config.yaml
encoder_activation: "relu6"
eps: 1e-08
batch_size: 128
epochs: 108.6
final_lr_fraction: 0
Rows from block 3 of the text decoder of a small audio captioner, named by matrix and row number. Rows with one number belong to one neuron. Each number is 200 + 30 x the weight over its row's rms, rounded and kept within 0 to 999. All counts start at 0. After the name is the row's rms in percent of the matrix's.
After each neuron's rows are labels from the 100 texts, of 14976, where the neuron reaches its largest size: "fires on" is the input token at the peak. Only what is clearly more common there than usual is listed. The data: synthesised sound scenes: up to three everyday sounds over a background. In brackets: how many of the 100.
# gate: MLP gate (decoder.blocks.3.mlp.gate.weight, 768x384), inputs 192-383
# fc1: MLP up (decoder.blocks.3.mlp.fc1.weight, 768x384), inputs 192-383
# fc2: MLP down (decoder.blocks.3.mlp.fc2.weight, 384x768, transposed), outputs 192-383

gate.387,148,238,161,205,211,215,215,170,162,256,155,222,198,166,218,155,214,201,220,204,172,192,176,230,137,195,239,192,174,253,185,189,131,190,192,201,211,245,172,192,221,226,168,246,176,171,167,200,250,230,210,218,149,181,215,218,263,169,228,258,196,170,199,202,204,239,228,190,167,197,238,199,185,214,250,189,236,226,209,214,173,215,172,192,274,175,220,256,176,195,215,207,234,231,193,204,186,202,197,198,191,195,190,189,189,169,189,126,228,194,182,207,240,188,194,205,206,217,172,224,252,175,256,170,178,251,188,127,139,213,196,206,179,235,204,153,186,244,233,166,207,158,233,169,214,222,229,221,253,228,175,133,186,194,205,186,245,207,172,201,224,199,139,217,190,199,193,174,144,155,146,231,168,222,167,186,250,223,141,189,190,227,216,146,216,193,209,197,251,182,159,182,193
fc1.387,147,175,219,199,217,208,205,240,227,192,226,184,191,200,209,202,153,212,175,186,260,248,222,172,276,248,185,192,204,147,225,215,198,251,214,177,154,167,181,157,203,168,196,166,226,210,208,177,205,229,204,213,203,226,174,188,190,196,213,167,188,219,194,207,207,214,187,171,222,184,155,192,246,193,157,232,185,202,216,179,222,182,202,197,119,213,188,179,213,221,193,161,175,147,209,214,213,204,217,196,213,208,193,196,235,260,194,228,187,185,193,189,187,217,154,173,178,215,230,207,130,192,172,248,218,179,198,256,235,192,184,229,200,201,216,191,195,200,185,280,179,254,199,260,191,160,174,164,180,205,265,224,202,187,215,215,123,172,218,222,179,182,247,192,235,192,181,222,260,194,231,178,212,208,215,213,167,187,209,180,143,179,188,205,238,211,160,189,168,223,208,254,191
fc2.387,139,199,202,213,277,236,253,219,195,192,209,145,189,193,220,237,162,213,204,221,211,164,254,104,237,246,187,208,191,175,163,148,239,187,173,201,177,194,235,245,144,231,222,188,245,178,200,236,198,184,178,201,176,230,176,249,159,151,192,184,148,198,204,183,220,164,184,260,222,145,176,234,212,211,174,190,187,163,167,162,226,194,168,163,144,190,200,167,229,234,232,187,199,197,189,263,216,185,149,180,229,184,162,151,211,195,186,220,229,209,216,262,174,187,205,227,170,171,139,165,191,260,177,242,197,236,211,194,206,211,183,154,178,243,202,210,231,197,157,216,168,252,217,182,133,210,225,187,214,220,206,213,104,199,212,190,157,193,222,210,177,216,199,211,203,161,176,170,237,267,218,193,193,199,233,197,211,220,243,220,190,150,213,225,176,213,162,137,202,189,257,194,206
fires on: "m" (90)

gate.759,085,193,193,221,192,187,148,174,203,214,166,146,198,204,222,205,188,161,240,216,211,194,201,226,209,228,155,168,203,232,205,220,190,200,172,215,238,249,204,206,193,249,119,168,177,212,212,224,191,213,223,239,244,154,254,211,159,240,244,207,252,195,218,203,243,160,219,231,179,209,160,194,245,208,173,238,213,204,185,222,211,220,181,234,246,212,192,192,154,191,176,235,198,289,207,217,222,245,192,286,178,187,201,235,231,214,194,217,193,212,208,177,205,175,175,185,272,233,211,189,217,133,172,200,193,164,186,210,239,245,191,144,223,241,225,207,191,240,209,181,213,189,207,219,225,192,250,186,179,234,137,164,188,201,222,256,198,223,119,120,180,207,220,198,110,201,185,216,187,200,235,181,170,226,175,190,184,223,169,214,168,200,191,182,196,305,234,163,170,232,269,223,134
fc1.759,087,187,184,228,207,156,206,208,182,195,190,185,210,189,146,284,245,228,199,223,207,173,176,192,231,141,243,184,254,204,270,196,196,211,167,176,187,221,193,231,205,175,191,226,230,220,177,165,176,190,200,219,113,289,224,208,184,194,142,199,171,212,209,214,209,215,162,212,192,177,219,187,211,213,221,194,227,225,238,212,235,226,243,167,178,170,246,210,213,277,199,253,224,148,182,175,214,171,202,162,242,184,139,213,138,212,204,190,194,191,218,199,184,178,193,181,203,197,193,162,237,160,196,175,230,237,213,96,177,203,248,224,213,163,202,222,188,207,171,204,193,178,228,234,189,140,182,190,212,234,199,230,237,182,152,174,208,184,260,245,255,107,181,192,225,205,222,204,189,192,237,214,251,151,231,166,157,180,187,183,158,171,210,229,205,127,203,280,182,256,126,209,177
fc2.759,091,206,264,169,143,209,220,173,151,238,241,180,234,242,183,232,188,192,163,196,180,277,227,243,170,171,202,206,198,156,173,212,198,214,282,193,247,186,219,220,218,256,187,207,247,144,209,226,198,177,194,178,260,212,207,217,209,163,178,197,238,156,195,206,137,185,263,231,203,223,234,218,195,163,194,222,212,245,147,192,222,145,205,199,248,252,202,194,203,163,204,197,176,163,213,208,234,164,204,233,168,203,214,255,178,186,213,206,117,196,116,201,234,180,192,214,229,250,238,190,179,148,244,167,208,137,209,210,171,198,232,193,152,197,144,214,189,181,196,242,172,217,233,235,222,167,200,190,201,195,209,243,203,246,202,181,169,169,175,201,193,198,240,216,159,214,186,198,190,146,266,182,175,192,285,221,152,158,159,181,208,158,207,251,177,182,179,193,188,188,209,158,209
fires on: "m" (55); " " (33)

gate.181,084,175,179,285,197,162,197,221,209,156,186,207,153,217,200,248,181,251,220,220,170,215,203,228,183,155,213,222,209,252,212,213,213,178,225,190,222,248,194,156,245,229,195,180,192,215,193,200,204,229,195,231,148,209,164,133,216,158,214,152,212,189,157,182,243,235,177,183,197,206,223,220,161,181,207,197,207,165,183,218,167,219,206,229,189,237,241,194,218,223,160,172,209,140,276,155,231,215,212,219,184,151,170,202,198,197,209,158,173,182,135,251,219,201,257,207,155,214,216,211,210,198,216,232,232,201,183,212,196,199,193,184,194,205,197,187,152,160,292,124,234,173,147,132,227,213,164,208,188,239,192,163,274,183,200,157,243,176,151,164,194,233,189,204,228,183,202,156,200,178,210,216,232,193,217,233,205,249,218,213,225,233,197,210,131,243,154,189,182,194,183,188,251
fc1.181,084,173,231,260,186,224,159,218,182,139,178,186,227,207,193,258,203,232,252,190,191,166,232,219,162,197,213,180,214,186,193,214,185,222,179,229,191,274,189,154,218,201,191,217,202,213,212,197,208,146,215,200,166,204,232,167,208,183,212,155,217,221,150,195,201,151,235,197,221,223,194,246,159,211,173,213,246,198,170,191,145,211,217,211,179,197,256,239,195,200,233,179,183,178,251,191,242,196,228,154,177,151,197,205,185,197,201,175,179,176,191,251,182,191,207,215,175,192,196,246,196,180,213,153,216,203,191,123,210,203,160,209,215,227,221,202,203,159,212,200,178,218,209,163,193,198,133,182,208,207,221,158,244,176,192,218,227,241,146,249,191,213,195,220,182,184,181,231,232,185,219,205,205,221,208,245,236,211,196,178,191,237,214,191,222,198,178,198,174,200,148,162,172
fc2.181,082,213,225,197,157,192,154,163,220,208,201,195,235,248,201,216,229,142,183,222,186,208,172,243,187,214,185,191,168,181,210,170,217,203,163,240,203,250,177,182,253,189,244,272,177,231,188,236,190,257,195,144,205,198,278,180,177,180,175,139,227,252,183,226,204,179,184,182,167,172,166,184,219,245,206,175,268,180,184,217,205,170,220,172,188,225,174,203,205,154,213,159,185,197,206,202,226,176,175,172,217,209,205,233,199,118,201,183,223,248,202,188,173,214,203,227,156,178,202,223,144,172,186,185,232,225,180,170,215,240,256,216,193,157,197,196,223,187,211,208,244,188,217,227,136,181,215,207,229,215,186,225,252,208,189,214,208,239,168,191,213,210,186,171,211,213,239,199,194,172,257,148,211,197,213,243,216,209,212,173,152,170,233,167,210,209,165,233,242,156,212,228,162
fires on: "m" (100)

gate.364,085,213,224,211,129,188,282,217,228,205,192,164,222,240,210,234,201,175,226,203,196,209,172,240,170,214,148,200,214,234,175,209,206,218,181,199,162,207,220,210,252,220,210,223,219,203,208,254,203,201,190,200,199,167,180,185,149,116,169,190,227,210,218,104,176,266,226,204,212,180,204,254,202,191,195,243,187,254,184,172,191,231,215,161,173,168,174,162,200,214,277,180,116,268,154,189,234,229,160,218,202,227,198,221,170,126,216,177,165,240,230,164,250,186,230,188,135,207,231,211,248,185,207,247,183,224,231,181,208,154,204,234,225,202,233,174,165,215,250,213,167,189,241,236,186,246,253,194,246,182,151,207,190,175,196,226,190,201,198,189,172,223,223,215,208,221,213,186,174,251,173,210,238,149,167,201,213,184,151,92,207,154,195,259,205,233,204,219,194,181,231,175,154
fc1.364,085,174,210,152,190,157,192,201,206,179,209,189,164,199,226,206,228,187,231,220,204,214,162,153,169,180,218,236,204,252,208,261,161,244,178,146,218,199,233,223,189,227,194,218,169,180,220,214,216,132,254,192,205,196,185,170,172,175,111,228,194,182,232,157,175,205,182,234,239,163,184,240,221,182,192,206,247,192,184,173,246,234,114,160,208,200,199,184,161,211,218,184,119,198,185,150,222,188,223,190,208,225,153,199,244,187,201,182,168,231,172,152,220,222,130,151,176,178,218,210,243,189,192,216,191,270,212,175,203,201,168,215,183,186,230,177,137,136,235,211,183,234,190,231,184,160,195,208,161,181,152,148,200,179,167,229,169,147,263,185,211,171,149,182,191,190,256,174,173,231,232,178,179,161,244,223,226,214,132,121,204,230,221,205,201,227,157,211,187,173,154,185,191
fc2.364,094,232,161,205,175,220,198,232,252,227,155,176,196,204,175,163,195,215,191,221,238,240,194,246,206,191,176,179,228,220,164,140,208,195,215,192,184,171,199,210,243,219,237,213,180,217,196,180,236,194,273,215,193,223,237,241,209,165,232,193,168,210,213,194,142,191,167,181,267,183,212,183,174,234,173,172,147,177,211,200,188,181,204,184,198,159,235,237,167,179,171,167,238,227,151,167,206,192,202,256,204,203,181,232,215,293,181,239,240,194,141,183,188,200,279,216,230,243,209,215,262,234,204,184,203,250,174,178,219,237,141,190,218,181,231,231,182,170,164,229,237,219,261,203,167,165,198,181,202,214,225,178,192,209,226,220,215,212,248,227,191,204,227,114,175,196,189,205,200,216,254,226,176,186,192,249,174,175,124,165,140,249,207,143,199,169,215,199,206,228,175,211,225
fires on: "m" (39); "h" (25)

gate.724,108,214,150,257,154,215,181,196,165,179,199,202,141,195,188,221,181,150,188,190,233,209,206,208,183,154,182,226,242,194,205,174,173,226,163,224,195,225,198,223,273,190,232,226,170,181,231,214,196,202,180,158,184,174,187,172,199,177,178,254,194,167,193,206,261,234,246,191,194,172,225,193,226,148,243,229,157,190,237,235,158,275,202,198,181,226,188,184,234,203,177,258,182,232,208,175,178,133,198,153,176,199,199,203,228,223,231,165,221,177,216,218,204,247,236,155,235,280,182,187,183,195,211,202,201,188,189,182,170,197,161,206,184,178,211,203,177,181,159,185,231,216,215,196,168,193,245,180,168,169,188,229,209,143,191,218,211,215,218,174,206,142,164,169,217,259,264,227,224,190,208,203,163,214,247,165,223,159,206,238,150,159,193,187,187,226,198,254,167,184,170,229,177
fc1.724,110,228,183,189,285,176,223,184,244,205,182,145,246,203,211,216,195,195,240,200,212,220,195,201,233,232,185,222,163,228,219,212,210,164,153,171,154,197,214,154,205,132,164,177,193,223,167,222,252,204,137,239,189,224,167,185,229,229,257,177,170,225,187,196,174,226,182,198,166,234,177,160,209,158,175,147,243,194,204,215,229,196,209,251,140,184,132,218,162,223,140,147,194,217,189,167,206,229,207,218,252,220,235,220,204,210,176,200,169,205,173,197,175,182,162,195,168,234,181,180,207,227,246,210,156,214,179,216,241,201,185,218,222,208,201,232,189,240,219,131,172,216,180,253,201,234,181,195,221,262,230,177,196,204,177,196,248,211,251,216,173,194,184,171,174,176,195,168,186,258,183,163,181,143,219,180,177,192,198,182,210,224,226,238,223,180,193,169,225,234,216,223,204
fc2.724,108,188,147,208,183,151,249,197,237,240,167,225,229,190,193,167,194,252,195,246,170,186,230,212,192,245,268,216,188,222,238,169,194,178,157,205,137,142,184,179,202,219,211,217,226,192,184,229,188,164,185,176,177,174,206,218,178,215,209,188,188,268,197,229,254,196,192,214,216,191,177,218,168,179,179,202,215,157,247,204,187,172,208,166,185,224,173,192,212,186,187,243,228,170,125,240,179,226,174,188,219,166,177,257,214,196,244,185,249,211,180,190,246,231,244,187,201,259,155,227,170,225,177,209,202,183,172,178,192,214,204,235,208,244,211,236,190,195,210,208,206,244,199,199,163,258,192,182,159,194,163,187,194,259,211,183,234,205,209,167,202,208,205,225,196,140,235,193,173,152,253,194,133,156,208,183,247,227,208,184,194,258,181,238,183,207,170,158,230,216,233,170,222
fires on: "l" (33); " " (30); "r" (27)

gate.380,092,208,165,227,196,201,226,228,255,145,249,145,158,174,175,217,238,211,186,209,232,248,230,217,199,245,178,204,251,180,217,189,180,235,221,221,206,241,149,155,196,212,177,164,219,178,203,230,200,195,217,191,175,204,171,143,193,245,187,144,203,213,186,238,223,207,221,253,205,167,199,232,188,205,187,250,180,244,188,185,187,170,184,183,246,208,218,216,216,202,201,185,176,229,195,119,151,219,164,212,207,176,161,184,224,167,167,245,196,235,224,183,186,227,217,230,254,203,215,249,235,172,180,216,185,210,229,268,226,170,185,228,223,200,171,183,192,254,276,141,202,172,240,178,206,225,215,226,165,124,220,153,205,206,205,176,206,182,165,197,111,181,234,211,217,210,206,155,222,175,174,191,205,180,191,262,139,151,244,214,201,228,151,219,197,223,226,237,177,162,196,182,213
fc1.380,096,202,247,144,229,164,239,144,144,229,120,224,185,189,205,157,174,176,224,287,183,186,193,180,256,180,194,208,186,241,202,150,258,190,185,220,171,139,231,221,177,176,209,211,190,206,184,191,150,184,155,186,209,233,235,227,187,147,191,220,225,222,171,206,229,190,208,201,226,147,252,173,214,201,220,134,192,173,191,204,194,254,212,187,193,186,186,178,178,233,201,240,184,234,172,193,203,198,192,236,209,190,172,173,208,192,200,171,170,181,154,216,192,193,205,159,168,148,195,161,224,233,244,238,193,247,196,223,157,237,246,142,244,205,233,141,246,173,179,200,203,176,171,193,231,243,226,172,225,241,210,230,217,167,191,183,189,163,243,194,213,201,150,194,183,158,262,213,202,182,230,161,221,265,175,214,164,214,106,192,203,224,207,138,186,213,219,164,212,194,196,214,200
fc2.380,100,155,202,167,190,177,268,191,216,190,154,246,245,216,271,148,142,177,211,258,177,201,242,211,257,218,225,143,193,236,216,187,225,191,156,190,245,183,170,187,189,202,224,211,198,213,187,212,172,202,174,173,195,213,215,207,198,187,206,225,153,226,203,191,181,197,203,160,208,174,243,201,180,182,143,173,210,191,244,194,235,170,225,154,238,148,211,188,219,237,200,127,156,236,174,125,234,206,200,198,239,250,200,193,148,250,215,209,188,173,158,241,223,210,164,163,204,241,202,180,251,242,155,185,195,152,136,272,223,194,201,245,229,221,198,176,194,225,230,205,178,204,227,217,200,204,150,176,200,244,186,258,216,199,233,230,193,130,207,187,188,196,206,180,173,202,221,205,228,213,220,206,178,206,206,217,196,191,174,162,179,239,213,191,157,203,209,200,200,187,247,183,221
fires on: "l" (100)

gate.344,095,197,195,244,209,182,177,211,199,239,239,218,214,232,212,198,212,135,158,232,193,272,166,208,164,208,231,212,189,260,224,238,184,211,137,194,224,195,204,189,177,220,208,194,190,238,233,205,210,238,235,203,146,206,275,191,208,175,217,173,205,230,198,225,159,217,226,186,193,221,179,180,243,208,210,205,243,146,206,151,181,200,182,223,204,198,160,182,217,246,119,197,174,194,138,183,216,177,229,230,213,143,223,204,240,195,218,187,210,159,202,196,207,195,251,191,292,180,211,238,250,208,180,227,166,211,201,239,263,171,245,202,171,188,212,146,207,218,182,176,187,221,177,210,135,198,187,203,210,180,201,223,164,199,202,176,201,249,200,207,154,197,234,185,154,183,150,184,184,206,156,154,181,166,194,187,157,201,196,206,251,194,184,205,214,252,227,145,234,254,216,215,197
fc1.344,096,201,190,229,163,233,214,188,207,233,203,194,176,141,138,212,181,175,165,257,190,225,192,175,202,230,260,165,172,247,271,186,173,247,219,182,279,253,228,182,176,223,155,210,193,203,197,194,215,257,266,210,166,175,204,244,262,202,217,214,205,187,189,182,212,246,204,160,171,212,216,214,203,249,218,182,189,182,210,204,184,208,249,182,197,172,156,199,316,253,146,214,237,213,201,181,161,185,233,211,213,126,158,190,180,212,187,197,156,170,179,195,186,169,243,183,214,175,212,218,220,240,189,182,199,226,198,221,225,181,188,239,198,182,214,176,172,208,188,161,242,215,175,259,194,182,176,209,194,207,205,280,186,178,210,180,200,160,162,224,186,223,157,191,192,226,198,231,183,209,241,247,208,167,200,142,179,179,197,125,217,215,193,213,256,236,216,241,196,253,207,191,189
fc2.344,098,168,252,215,194,297,186,200,172,223,200,184,205,152,161,157,160,162,129,233,221,231,156,185,227,202,248,176,215,251,264,196,186,172,212,149,208,293,241,238,193,216,200,208,178,204,203,193,213,160,180,212,208,199,231,233,214,183,180,186,206,245,216,156,229,213,139,224,231,198,201,180,126,221,221,203,178,208,181,174,196,189,180,171,230,204,236,234,291,196,195,162,229,178,146,188,202,176,169,246,224,167,205,171,196,141,244,170,165,184,250,204,211,175,224,193,209,195,154,194,204,251,228,164,172,193,170,196,271,165,164,230,232,239,192,217,229,213,207,156,202,187,231,165,219,179,164,149,180,245,223,204,139,202,241,203,131,218,195,242,190,181,217,230,185,204,133,221,180,162,237,187,171,146,215,137,113,171,210,212,216,156,254,163,249,221,206,254,219,185,196,204,204
fires on: "l" (100)

gate.73,115,205,211,212,191,143,237,199,196,213,213,218,190,225,190,231,208,251,217,211,147,215,178,210,169,219,185,206,182,155,190,187,211,190,209,156,221,199,171,195,220,231,206,165,156,228,165,220,206,187,245,195,248,168,129,175,178,215,154,201,244,218,173,216,207,161,231,312,239,126,181,191,210,205,196,234,144,223,206,203,203,211,202,221,245,163,199,241,171,166,178,199,203,235,185,238,218,250,247,164,209,223,154,225,224,234,202,172,186,213,276,234,220,191,207,183,141,197,188,235,178,179,224,246,178,198,218,229,200,205,211,221,114,182,218,198,150,223,210,194,258,215,269,142,178,208,195,246,200,179,240,223,246,221,159,147,196,190,179,187,199,146,236,177,245,210,162,179,201,165,243,234,196,186,208,232,227,189,193,201,181,216,218,245,193,200,152,242,213,230,200,194,190
fc1.73,111,188,208,181,259,240,229,191,212,189,126,180,220,193,254,176,214,128,173,194,218,131,208,163,186,190,199,219,178,228,262,203,231,219,193,234,141,174,185,192,199,150,174,235,216,203,249,120,190,202,116,159,173,243,220,227,216,161,251,154,213,164,192,140,190,214,202,169,169,256,193,204,209,220,217,150,248,232,191,215,165,177,189,201,176,165,158,161,294,252,233,252,166,161,189,201,189,148,213,206,162,190,225,174,189,137,211,182,158,157,154,181,200,190,166,200,230,205,234,156,192,147,222,169,215,188,184,181,179,192,195,207,220,210,219,181,234,167,227,161,190,242,215,192,201,192,177,211,202,195,183,180,200,213,267,175,230,203,242,260,209,244,215,181,169,183,217,184,214,172,191,184,200,256,208,150,224,207,191,219,181,207,205,173,221,246,222,160,183,170,175,201,233
fc2.73,115,218,157,205,236,224,189,179,207,241,138,167,189,240,248,144,217,230,151,222,230,204,213,235,218,249,183,171,121,178,199,158,211,180,150,285,166,254,149,195,189,191,171,191,198,161,195,226,184,190,201,231,225,215,216,207,204,279,190,213,212,208,218,204,189,208,191,173,210,177,194,220,233,230,222,191,163,188,196,248,134,216,155,191,181,268,192,188,138,222,157,214,200,157,179,110,229,153,183,185,247,215,171,187,219,149,230,243,257,220,176,199,183,178,189,168,201,203,144,167,227,224,146,190,184,246,208,187,174,125,220,205,249,235,219,214,222,167,214,179,192,211,213,132,172,201,198,200,237,184,191,238,201,196,156,189,250,206,231,172,218,215,212,143,185,249,172,216,199,191,171,179,223,223,192,202,197,211,219,185,139,188,203,202,197,187,194,249,240,233,187,166,194
fires on: "m" (41); " " (34)

gate.151,100,108,168,220,180,166,180,165,179,185,247,154,223,211,233,209,215,198,193,208,175,156,178,174,217,183,203,191,184,190,206,174,210,202,183,217,233,195,128,113,213,176,262,227,239,237,199,191,173,212,198,170,203,198,188,227,211,244,203,213,207,201,177,164,137,229,220,263,167,193,237,215,225,205,210,198,195,194,212,100,211,171,178,208,180,196,222,165,172,198,192,186,207,184,225,178,182,206,152,226,223,197,217,207,269,151,214,197,228,194,166,209,194,229,207,229,164,202,217,203,248,238,180,174,202,210,203,183,186,209,230,193,224,208,219,194,225,181,184,201,178,225,98,214,208,213,206,247,203,194,199,140,245,189,199,195,196,196,226,228,193,182,224,153,199,185,144,179,243,215,196,138,289,230,200,188,205,166,221,150,214,191,218,189,175,185,202,179,175,173,162,158,233
fc1.151,101,235,237,179,232,244,213,273,181,198,193,257,248,203,155,170,184,213,209,197,207,228,256,211,268,178,207,208,198,216,189,201,251,193,207,165,165,211,227,243,170,227,202,116,128,146,179,233,241,174,155,248,159,220,216,214,188,183,259,206,212,206,216,193,288,163,224,149,201,231,195,215,183,224,203,148,182,206,174,176,207,204,197,220,241,194,143,204,246,178,223,184,157,255,171,183,212,210,239,158,190,297,230,198,168,230,150,206,175,178,233,206,197,219,205,229,203,196,191,209,161,209,218,199,247,184,199,193,244,214,195,186,191,225,194,155,221,197,191,145,236,115,269,211,169,220,156,173,197,194,189,209,172,213,175,197,168,241,201,180,189,174,197,206,170,209,214,253,132,174,232,226,152,204,164,195,212,198,206,212,198,196,164,191,229,153,179,210,166,191,194,209,153
fc2.151,101,221,222,179,250,193,221,251,210,188,195,250,195,185,173,181,182,228,180,217,255,162,192,256,239,176,182,242,188,211,191,204,187,143,156,188,181,225,185,213,144,183,230,178,169,138,229,270,211,149,232,237,222,187,200,210,227,208,196,235,226,231,216,156,143,159,185,184,213,248,202,215,194,185,223,193,208,202,176,222,186,261,229,171,169,172,174,215,243,180,168,190,197,174,202,191,198,181,263,206,219,187,163,173,169,225,204,192,186,168,216,214,198,237,217,223,215,243,168,202,199,199,212,135,235,223,211,234,202,162,186,239,157,146,174,248,200,200,144,149,224,166,158,199,145,226,232,188,186,231,193,232,192,162,224,226,218,258,207,178,147,187,138,199,140,217,223,198,177,158,245,164,206,190,193,173,164,209,199,174,246,243,189,255,241,146,188,185,206,215,182,170,190
fires on: "m" (100)

gate.751,078,208,219,222,196,224,208,168,208,180,194,218,228,193,195,154,251,194,265,255,177,122,218,258,207,290,184,197,192,246,202,200,210,179,155,207,160,148,191,198,188,159,165,260,198,214,175,146,171,203,168,237,213,207,192,213,172,149,213,240,200,166,174,194,231,265,234,178,181,244,228,165,193,190,185,220,187,161,185,206,168,184,237,246,270,197,151,211,221,220,194,214,205,251,202,190,252,205,168,161,174,210,171,188,203,155,227,182,232,169,186,188,244,153,168,215,185,227,180,253,127,244,245,183,181,226,156,228,165,223,193,193,206,197,269,184,172,241,198,194,159,173,202,198,242,121,207,237,243,189,175,213,203,218,195,205,187,208,165,233,210,198,227,160,195,219,163,176,164,215,205,185,237,195,163,218,224,162,188,208,212,207,201,197,181,200,212,158,211,246,191,213,192
fc1.751,077,124,215,205,199,167,218,201,213,205,244,197,138,205,186,139,167,150,196,184,180,267,159,216,248,122,221,196,217,174,182,190,238,182,213,171,200,235,198,243,214,163,236,157,248,159,217,277,221,246,185,158,195,196,184,203,187,270,205,145,213,199,205,253,191,192,196,186,253,193,158,182,194,227,250,178,245,199,247,190,178,189,164,147,180,223,189,202,197,247,270,201,201,190,241,218,207,193,220,181,167,192,170,170,222,182,204,250,134,193,183,199,196,268,196,185,189,229,188,190,188,165,161,251,172,215,244,244,179,215,165,182,195,189,218,189,189,158,132,187,207,177,187,216,182,197,175,194,202,134,226,130,247,192,206,216,218,213,207,202,224,183,206,157,259,227,242,270,191,237,225,209,204,232,227,197,204,220,231,211,206,155,199,167,209,241,171,241,194,204,201,235,192
fc2.751,080,198,228,234,174,207,231,123,225,197,193,185,224,239,193,233,208,200,178,229,192,180,212,228,216,231,191,232,183,201,208,207,232,134,214,209,184,192,222,245,138,208,233,174,234,269,172,175,239,177,258,139,197,203,155,225,196,250,182,155,231,162,177,218,199,182,220,184,235,204,221,247,190,206,241,255,228,240,213,156,199,184,196,183,235,138,210,198,242,151,175,217,182,185,162,136,198,213,232,203,202,144,190,156,189,249,208,209,174,235,212,201,266,236,201,257,234,223,204,205,168,227,150,219,180,164,215,159,151,195,214,182,232,200,148,237,164,225,210,183,288,185,190,192,225,186,199,183,223,210,248,210,174,292,212,234,211,187,179,218,253,183,234,193,214,214,151,167,203,248,168,204,206,249,244,159,191,144,192,194,189,220,250,201,207,216,182,227,213,219,196,184,137
fires on: "l" (77); "m" (23)

gate.212,078,206,192,247,251,241,165,240,162,188,251,198,201,212,160,154,177,227,203,190,195,176,232,264,163,168,176,197,180,168,217,152,138,215,170,175,168,247,168,223,193,259,196,177,227,160,211,188,193,199,214,151,219,191,198,214,193,267,183,170,228,247,223,200,197,224,242,149,179,321,241,226,197,173,216,219,264,205,221,192,190,207,181,248,190,192,193,223,278,244,202,208,211,253,223,187,165,223,230,167,198,260,258,201,180,223,208,150,229,219,182,192,181,198,179,148,175,203,223,171,212,226,240,197,230,163,189,203,132,215,144,206,265,232,205,188,182,188,201,158,197,216,230,198,196,178,172,159,197,201,192,194,234,165,239,176,164,255,229,221,190,258,241,153,231,237,178,186,204,258,218,203,213,191,200,190,189,228,162,166,174,235,176,226,219,191,228,214,182,208,159,239,196
fc1.212,077,210,215,264,205,188,157,173,169,170,188,214,225,174,222,233,199,223,158,226,195,169,223,252,208,135,183,206,210,206,226,187,172,243,208,183,194,233,222,184,199,253,178,223,188,226,200,242,192,178,224,211,214,128,191,236,220,247,182,170,227,228,190,190,217,228,180,179,198,236,251,225,190,229,212,203,224,181,185,212,206,210,210,211,211,186,258,154,259,232,167,155,226,235,217,153,150,208,221,194,232,210,220,181,227,177,175,175,245,210,212,189,165,158,195,223,205,165,222,170,220,173,219,221,211,194,237,234,173,202,202,222,182,243,199,215,182,212,190,179,205,205,254,217,218,199,159,201,216,217,169,184,209,174,212,163,205,219,179,221,168,271,222,161,203,199,171,194,238,190,161,224,205,225,162,170,149,208,202,206,181,244,188,169,222,183,215,203,192,215,213,209,202
fc2.212,078,193,192,223,225,235,229,222,185,231,214,199,235,211,209,170,210,232,229,170,165,194,194,227,243,168,228,251,249,168,207,205,149,228,195,244,137,210,267,222,183,191,151,208,140,232,172,149,195,239,161,194,204,173,196,219,191,227,215,199,178,221,218,243,189,205,228,206,180,167,182,185,176,194,225,244,179,178,180,207,248,209,168,206,131,181,182,177,202,179,228,187,176,173,214,207,219,158,165,198,186,155,223,179,213,117,164,249,224,191,142,241,200,165,125,174,201,174,203,251,264,177,214,213,200,172,180,159,172,235,186,171,201,192,171,220,221,181,231,238,200,236,218,189,240,197,181,217,186,181,223,233,224,241,148,201,220,249,161,223,216,144,182,170,229,172,201,207,248,196,195,183,224,260,162,211,182,197,231,174,220,241,177,166,176,209,169,180,246,174,191,230,234
fires on: "l" (71); "s" (22)

gate.497,120,174,175,204,220,196,207,174,202,210,238,185,187,214,169,240,188,232,210,217,251,233,195,203,186,177,205,210,195,233,158,166,200,205,196,201,199,203,198,216,205,215,227,191,222,201,209,174,192,189,177,180,180,155,163,235,253,190,237,188,158,200,166,197,118,200,172,200,253,172,172,156,218,210,156,216,153,251,246,263,221,222,194,171,145,222,123,205,237,220,192,177,195,214,253,238,197,162,187,215,204,256,263,168,254,166,236,209,150,159,221,202,138,202,204,191,164,196,226,211,186,199,203,196,191,252,220,216,231,195,190,143,204,209,181,210,235,134,194,160,231,212,155,271,220,177,147,206,227,205,234,253,174,199,194,239,238,242,173,236,179,182,194,240,199,204,185,206,261,206,163,249,200,218,259,175,238,141,193,199,243,200,210,221,128,124,165,210,184,227,244,200,203
fc1.497,115,125,184,226,165,203,174,248,176,201,236,220,207,220,161,214,173,211,169,232,258,220,202,166,221,228,193,267,218,253,160,197,210,197,215,231,202,199,165,205,166,191,215,204,272,175,184,187,217,199,148,187,184,169,147,181,236,179,190,206,119,232,160,210,155,165,171,173,249,233,189,195,157,254,175,161,154,296,237,223,248,218,238,154,232,163,140,182,206,234,199,194,242,218,192,233,210,181,189,141,206,185,244,221,234,232,187,190,161,148,240,206,155,160,174,209,169,202,212,206,175,182,177,231,172,208,230,180,183,182,274,142,169,213,203,151,229,159,195,207,195,213,231,202,209,189,178,213,211,209,249,256,170,191,146,232,271,240,171,221,174,207,217,225,153,201,212,186,246,183,156,192,207,165,279,216,249,170,190,274,226,154,207,190,189,193,188,166,197,200,238,219,206
fc2.497,119,168,219,205,223,212,183,243,206,243,220,240,210,232,175,201,286,136,229,201,231,248,226,229,123,208,204,211,187,149,157,263,204,186,229,230,219,156,222,220,145,164,191,196,178,174,224,164,243,219,200,199,230,207,175,235,198,215,113,177,181,179,152,219,179,166,157,183,235,190,163,201,190,230,222,196,141,250,229,247,231,173,209,225,252,177,238,168,220,204,211,134,206,181,203,199,165,208,218,205,210,190,198,201,247,171,224,236,149,219,176,224,148,225,285,220,199,165,229,170,195,250,121,166,172,210,245,172,213,249,225,197,160,206,173,201,196,172,191,174,236,192,204,234,237,288,175,275,166,159,208,175,194,224,198,229,193,220,152,179,174,228,207,215,215,240,217,221,220,184,255,260,203,208,191,230,155,162,169,181,187,195,216,195,208,179,175,185,189,178,218,197,161
fires on: "f" (100)